Rows from block 6, named by matrix and row number. Each number is 500 + 50 x the weight over its row's rms, rounded and kept within 0 to 999. All counts start at 0. Numbers have three digits each. After the name is the row's rms in percent of the matrix's.
# short0: shortcut pointwise conv (model.decb.0.0.short.0.weight, 64x128x1x1), inputs 64-127
short0.12 092:495512481480455482494444437685410525568509487403472410555520536365380502580484398408509529568400497386513500537411645543515456472518436596426492520489541436427525519392605581407527498435623455
short0.13 099:409449650493561550480488468570506491475693483394550536419476459553562493455495493527584458472489462595559500477504591596621526564420528443604547573476574561464332663601520421530416464517451568
short0.14 117:613546595498513457597515358602477557546598461447579666445455594424464520574400444448494523613479583506541512522582504610509367442465515438564437557538571572473499520464627495464450543415369552
short0.15 104:602531419560470574551472698483429584552550430475454590380533537535606563462511476454556488615472387536611555463487525580478535502478488602509479451400498395451483695536552403545474454458465571
short0.16 084:390443422486510380484583570482450509552483506504524631403380431523412468460530514615466418556533548625455530519472331353479393592517569462505513464463378509642434562563543474485443459427430491
short0.17 111:436463411520535429587505570407483563480503631476546579412454470428495467319500400481475526500495405450407604420585505400505337386370558446566501574498517450405626468447507511515521519461469394
short0.18 097:436465513451611456569462624483425558500539531558552587598492508600510470438542452596440503709537404590554556532493568365544339497532453401579471445576564534492449603425621496565455466486499489
short0.19 100:454518472558448456601470418579558492489407569471435522563609336450541520641420418458537644510538550527486506544592546480559366593556484511426518543505398514547392393384509557586363549509460497
short0.20 083:559361488521533420537479530551488540580610423517519534548531297508460366526465524498563577535671485592487482524543525512520441519502406448614552613441402481357430531539591536538431528518481415
short0.21 083:473479593370533482500395677545546541488572529559439495538457450453676553365421547363459410547448441446559530449552419500481503459451641520579494447491504562507470424578480405535391494565478593
short0.22 107:515420552392627521533422454433433619492495607537525463585526568525414401526516487625459537483400547556562451522492465428408429462531345411392435424380561536571512506454542636481524512477478349
short0.23 092:432465548436528460376552602567462434559422486424494453550472575505483555586652565562545443407469528534439426539439460429466574495490415514467391620562535347583654518444505532456566555468511594
short0.24 090:418577539530556503343520576500601463508580417521567561604388455465493524393407482530579493600516516401540610522439483368417491487438443532495390423446528551419543599510426589585629423504536536
short0.25 093:537557444549532573579440406601333595460386563503460466625595594594470430415532490542560543559463464537554619512533542567522400511489529535623472510551540514594539405466554568462392419448625399
short0.26 099:432504643476603572527352456563477594601511531670573586348441422495445479445426482483521499674589553554627507503543485546531508539538492565534521431551499570410443576507442476420443482441544516
short0.27 114:534441465513454534255546515394481425399574618402474377524497391518481536574557563487484446495472537526564385456479472437443537501530465520437460381532564581504615421515507521433631557496470542
short0.28 095:452481446436540627614549585547535579316566647482441548420517530433485625545445561621559563428555517559550551528613510501404519527408530591502542578539540560445424434565491432481393582543453482
short0.29 106:319508480548553624574604461460594550398415470549522444413539551445486501512373532632505501523545578563497498554577436388494494574451570513591556517446371519465436488632427542603395449524477493
short0.30 129:452526461506463439582521580449459576640505570590540555588484521361533522351476515649514551650514536537574523444547475560522337606617547548526395438447468574531385473595492468563427422456544516
short0.31 109:434296441624594539592599572439479455555470381431574559419426479493491535615502536511557489586489474558550407351594523602502433520516475455596497556417487575518370420492469526504512597508465517
short0.32 099:493579518558478564519447535578504411439695568539375443388553594424605478439396545543437494404532433637481485471446579432635522394407485568485471527572638469444495484533416558441402500543493492
short0.33 088:534449552555545446522560589522499580575499401435440520345552587587476559580536590554610678436438490473554452558471495481467492552499538532378594458556516543534670451439616509456483534526428349
short0.34 090:444458482520594570469503354458548535499657611519479427439534569398615450444401545594449455565460544394525546724490389400565557466403544567417549486463471442460494482560479478480564520514480586
short0.35 090:415438471501359482535597500401537557530583496579499557370461416509490571243471513571564488620523516446506480502483408536574459494447555584594489426530587382515459573521587442411443555463460570
short0.36 101:646435532456475442493461472594559531461500512467653365632506555538471512614518416529523415353511468404470407487486518582463569493425531557615415610601456575558466629520554514505444457472453625
short0.37 092:475370466496536416433504431555534562455390502456426336623577489510466512596402623535482433530485617403487576413552477504513521575373597461562477406455558448550443442480410556598452514454542364
short0.38 084:416474523415421446616473523392398419490540425513568631622425439577400391453615602479526394472530503546419519499494681566566483466517469467507436607487529469548476579595466444500440496495489502
short0.39 117:493538513466396429480501494534472442666565536477542547373475596487415356463347447417454484570491385590477614328515424557541528563488604566601473502458494502441434526505500414476521477494405372
short0.40 085:648576501398566590441478476370410437486567543446505575543428496709513482503493445460513437412448423483555519508507445483457369578582486514523373544603441551588528558571422469493529496423515633
short0.41 089:598459476638499598445495482570482564525607401553544510370387444481504468426534412511552347366620449528572549491441444434541498455404494510529489452471355534588465456452400440468570591572572529
short0.42 124:598666486606538538444479519519463401412656586471568442638487549402513411467453417501485451408473582540504541542412528541392585520430495524430456478486394582543486507546495540630605498645482552
short0.43 102:483441407483463596464599659458436478607537478450386495528691600552571509533457498567452499504478627496580488499490623444424570491390413444406549537473586539481482489460376502612549510465534378
short0.44 101:415511483495521526489453458485569564654642535509426550468571488496412529460331394521529528439603463639417592549504423510474463570505500512509484502349602443518587579384468527474613534409461514
short0.45 097:503436518387470459434508457609672477586580520484490466439527487443716565411378419409461474530402462494557473496481612484567428447517468552466437468404430480508478603484529462548562559669550435
short0.46 115:611494563431520494426474643423517457459544547561527536487488543446595654413687521442487454533472400448428495555417524463457393373482503480430409506479518442565549476527520610455566563567517615
short0.47 104:580519580536497494460390446481521373548618535488495367496539388461296502462454424527562502452547383574451417562466486409521499482425529582597604520646474567566520523450616533480578440565455531
short0.48 090:608569458571551603407492582568463471537436465537430516536490403503367478599447543463495381497539534673597501550485535458537465585532590579501476409529543387533553580513534427685405552465539422
short0.49 096:643447549547462502539432457564471495384435521434379546570488395505511447491460455547454381367352553488504537432550416439519458462625543577469418484614427600448436463595591533483579492494454409
short0.50 094:487503539480445349584460491552482510553428433515540444535444382611470523543600527502446352459586588436467425573566610532436537532541616486427619421513513548467494462544525615590368526566450331
short0.51 088:633535515509469611584403464521474556490573537505453476432519552464536453578462531459499321414485468453537444569346457590424467454496511398490429482365580522495572612437366520556475402499600389
short0.52 102:414518561645499314509448454619513596423472435534514599468500435415541608404520486399468518525397563515431521463631402489421513463565477474426494447566410564517581443428620456494536468578527390
short0.53 109:649527452490522460555594568519391564451433607605456579549429487560522422485530494509559506441526387361542514403505467443449424488519487382428489611541472492587562393455649494433446549402634531
short0.54 089:394595477475592428381610671531428532526508545428551607594420472567494610493566524547422461534560541536584518560577408459545501581521483617477455469519518451402505626628429467369483484447511594
short0.55 097:578445569520454558529481621484488412415483454489505459574481564603481555585640461561414447490529472615483429438525428431604645395550578596520514558539563499479565566549430368562530559551538662